A small image VAE, trained from scratch.
Model: 64-pixel images, encoder arch efficientnet_v2.
Rows from block 2 of the encoder of a small image VAE, named by matrix and row number. Rows with one number belong to one channel. Each number is 128 + 32 x the weight over its row's rms, rounded and kept within 0 to 255. All counts start at 0. After the name is the row's rms in percent of the matrix's.
After each channel's rows are labels from the 100 images, of 14976, where the channel reaches its highest value: "top examples" is what is common among them; "patch colour" is the nearest of a few named colours to the mean colour under the peak. Only what is clearly more common there than usual is listed. The data: simulated grey scan slices of phantoms with and without marks.
# convs0: expand 5x5 conv, stride 2 (encoder.blocks.2.convs.0.weight, 144x24x5x5, each kernel summed), inputs 0-23
# convs1: project pointwise conv (encoder.blocks.2.convs.1.weight, 48x144x1x1, transposed), outputs 0-47

convs0.24 059 [160 159  94  86 103  71 132 107 102 100 128  88 174 121 132  95 142 168 198 113 133  89 112 145]
convs1.24 093 [102  96 112 133  58 107 146 176 162  76 105 112 134 118  84 170 143 135 122 113 150  64 129 138  56  93 137 147 154 128  88 165 103 138 126  82 132 140 143 138 107 168 158 132 192  82 171 151]
top examples: streaks
patch colour: black

convs0.94 074 [173 211 140  90  89  91  95  85 118 142 152 127 151 178 120 108 153 167 116 133 108 142 130 159]
convs1.94 089 [ 96 163 111  75 113 121 192 102 122 120 126 111 157 109 100 182 129 103 106  43 152 113 132 156  48 167 128 127 127 133 123 141 150 119 150 171 138 133 117 141 113 132 169  54 188 118 115 104]
top examples: head
patch colour: black

convs0.127 051 [127 136 117  85  85 139 109 120  85 183  84  72 160 115 145 121 133 138 124 144  86 131  56 164]
convs1.127 090 [ 92 105 102 128 122 169 213 128 159 118  81  76 148 122 104 145 193 173 125  65 121 178 133 127 119 114 103 144 128 147 129 143 119 100  90 119 107  65 150 145 135 156 181  92 132 127  98 178]
top examples: head
patch colour: white

convs0.60 092 [161 133 123  83  83 141  79  96 100 109 108 123 177 148 175  82 108 108 129 133 111 139  84 191]
convs1.60 104 [146  61  66 116  86  81  72 126 172 155 134 183 162 176 143 140  80 117 132 117  60 113 100 103 117 104 103 129 138 168 108 133 124  64 151 143 107 147 120 118 165 104  91 115 118 152  93 113]
top examples: streaks
patch colour: black

convs0.54 056 [141 148 125  90  92 167  83 100  73 119 160  98 160 170 136 100 117 129 125 136  71 181 103 165]
convs1.54 103 [102 183 112 111 145  93 145 108 142 112  83  65 129  77 104 129 138 119 143 134 115 109 125 105 120 159 134 146 140 103 104  90 120 209 124 135 121  12 125 135 117  78 143  88 169 160 132 135]
top examples: head; several spots
patch colour: white

convs0.75 148 [175 138 127  76  73 119  77  77 107 121 147 127 175 160 164  72 139 141 126 129 122 145 124 173]
convs1.75 110 [119  97 151  75  97  80 137 116 132 106 176 124 111 157 110 145 126 150 119 141  74 135 131 116  55 100 110 152 170 139  54 115 151 133 186 113 105 162 114 199 174  96 105  89 111 104 128  95]
top examples: streaks
patch colour: black

convs0.65 088 [127 128  79 120 139  58 120 133  86 108 127  54 136 155 148 113 101 118 162 114  73 106  95 162]
convs1.65 091 [ 78 127 121 107 114 110 104  94 136 138  98  62 182 113  86 106 115 193 126 181 143 197 150 120 167 165  69 170 126 137 136  68 182 127 145 123 135 123 154 141 133 152  77 130 101 124 111 114]
top examples: head
patch colour: grey

convs0.137 081 [ 57  93 135 161 162 121 153 165 115 101  94 127  44  96 146 141 129 135  95 106 102  98 126 122]
convs1.137 094 [ 56 171 169 167 114 184 169 151  78  94 104  89 161 101 101 143 116 158 129 144 141 173 162 152 152 144 157 171 119 145 140  99 144 193 139 132 162 173 167 112 156 104  90 130 128 162 115 100]
top examples: head
patch colour: white

convs0.13 151 [173 121 119  92  90 111  87  95 103 121 145 123 187 176 179  90 125 124 117 129 110 147 102 194]
convs1.13 106 [112 128  87  80  98 109 108  87 153 108 129 124  92 173 145 195 113 154 168 144  66 132 104  87 157 117 123 102 185 108  94 103 152 112 156  99  87 140  90 148 123  83 130  86 111  62 100  98]
top examples: streaks
patch colour: black

convs0.15 150 [182 143 133  83  86 119  81  80 107 132 159 129 185 163 166  77 142 136 128 132 123 149 123 176]
convs1.15 106 [149 155 109  71  96 104 153  61 144 117 135 119 127 146 127 143 126 175 162 135 104  98  78 113 120  66  79 110 187 148  90  77 124 103 143 134  96 133  83 170 125 114 126 134 158  80  92  64]
top examples: streaks
patch colour: black

convs0.36 120 [ 94  94  70 145 125 101 133 138 105  88 108  73 117 134 182  99  78 119 151 121  86 131  76 154]
convs1.36 092 [130 108 199 139 119 152 119  99  76 141 147 125 108 144 194 128 231 119 156 104 161 131 126 121 151 126 142 149 136  85 166 159 143 166 143  86 100 140 180 134 151  67 122 129  83 138 154 149]
top examples: head
patch colour: white

convs0.89 116 [127  98 112 129 124 107 114 119 103  89  80  74 149 132 208 117  84 104 131 139 115 105  98 192]
convs1.89 111 [142  84  90 108  90 140  48 115 151 159 136 155 106 112 161 180  92 149 163  92 103  68 110 109 109  95  73 142 161 120 105  93  64  67 144  87 106 122 149 119 130  98 128 111 128 101 103 129]
top examples: streaks; noisy
patch colour: black

convs0.140 081 [177 137  86 104  99 109  95  94  98  84 105 107 176 139 158  63 114 126 171 126  95  98 119 157]
convs1.140 100 [108  50  80  74  68 123  90 156 117 117 117 130 116 209  60 121  80 174 140 151 118  83  87 133  99 135 146 136 167 147 126 133 142 108 151 109 134 157 120 135 123 104  81 167 116 104 125 139]
top examples: head
patch colour: black

convs0.98 082 [102  87 115  98  99 117 102 100 102  82 120  69 141 122 164  75  81 139 166 127 125 123  74 165]
convs1.98 087 [ 93  66 140 141 156 121 133 112 123 113 151 147  74 153 176 129 114  78 141 136  91  56 115 150 120 101 144 107 152  98 136 161  61 181 132  70 110  77 161 150  72 133 165 146 163 139 121 123]
top examples: head
patch colour: grey

convs0.142 053 [109 131 126 115 102 101 103 130  81 131 126 111 122 142 202 100 106 102 200 144  83 146  85 175]
convs1.142 088 [ 95  83 126 134 117  83 157 153 144 104 120 187  99 134 131 128 222 109 138 133 141 150 116 144 163 105 177 189 132 116 156 141  70 135 118 116 156  83 133 160 139  76 167  95  73 167 137 137]
top examples: head
patch colour: grey

convs0.83 117 [163 102 100  92  90 115  85 100  96 122 140 106 186 167 181  83 136 133 134 125 117 133 103 192]
convs1.83 106 [127 131 103  89  84 113 126 106 162  85 157 110  98 178  98 185 129 150 145 124  84 139 105 101 106  80  85 187 151 127 107 101 164 129 106  74 129 200 129 130 144  90  86 127 151 106  76  87]
top examples: streaks
patch colour: black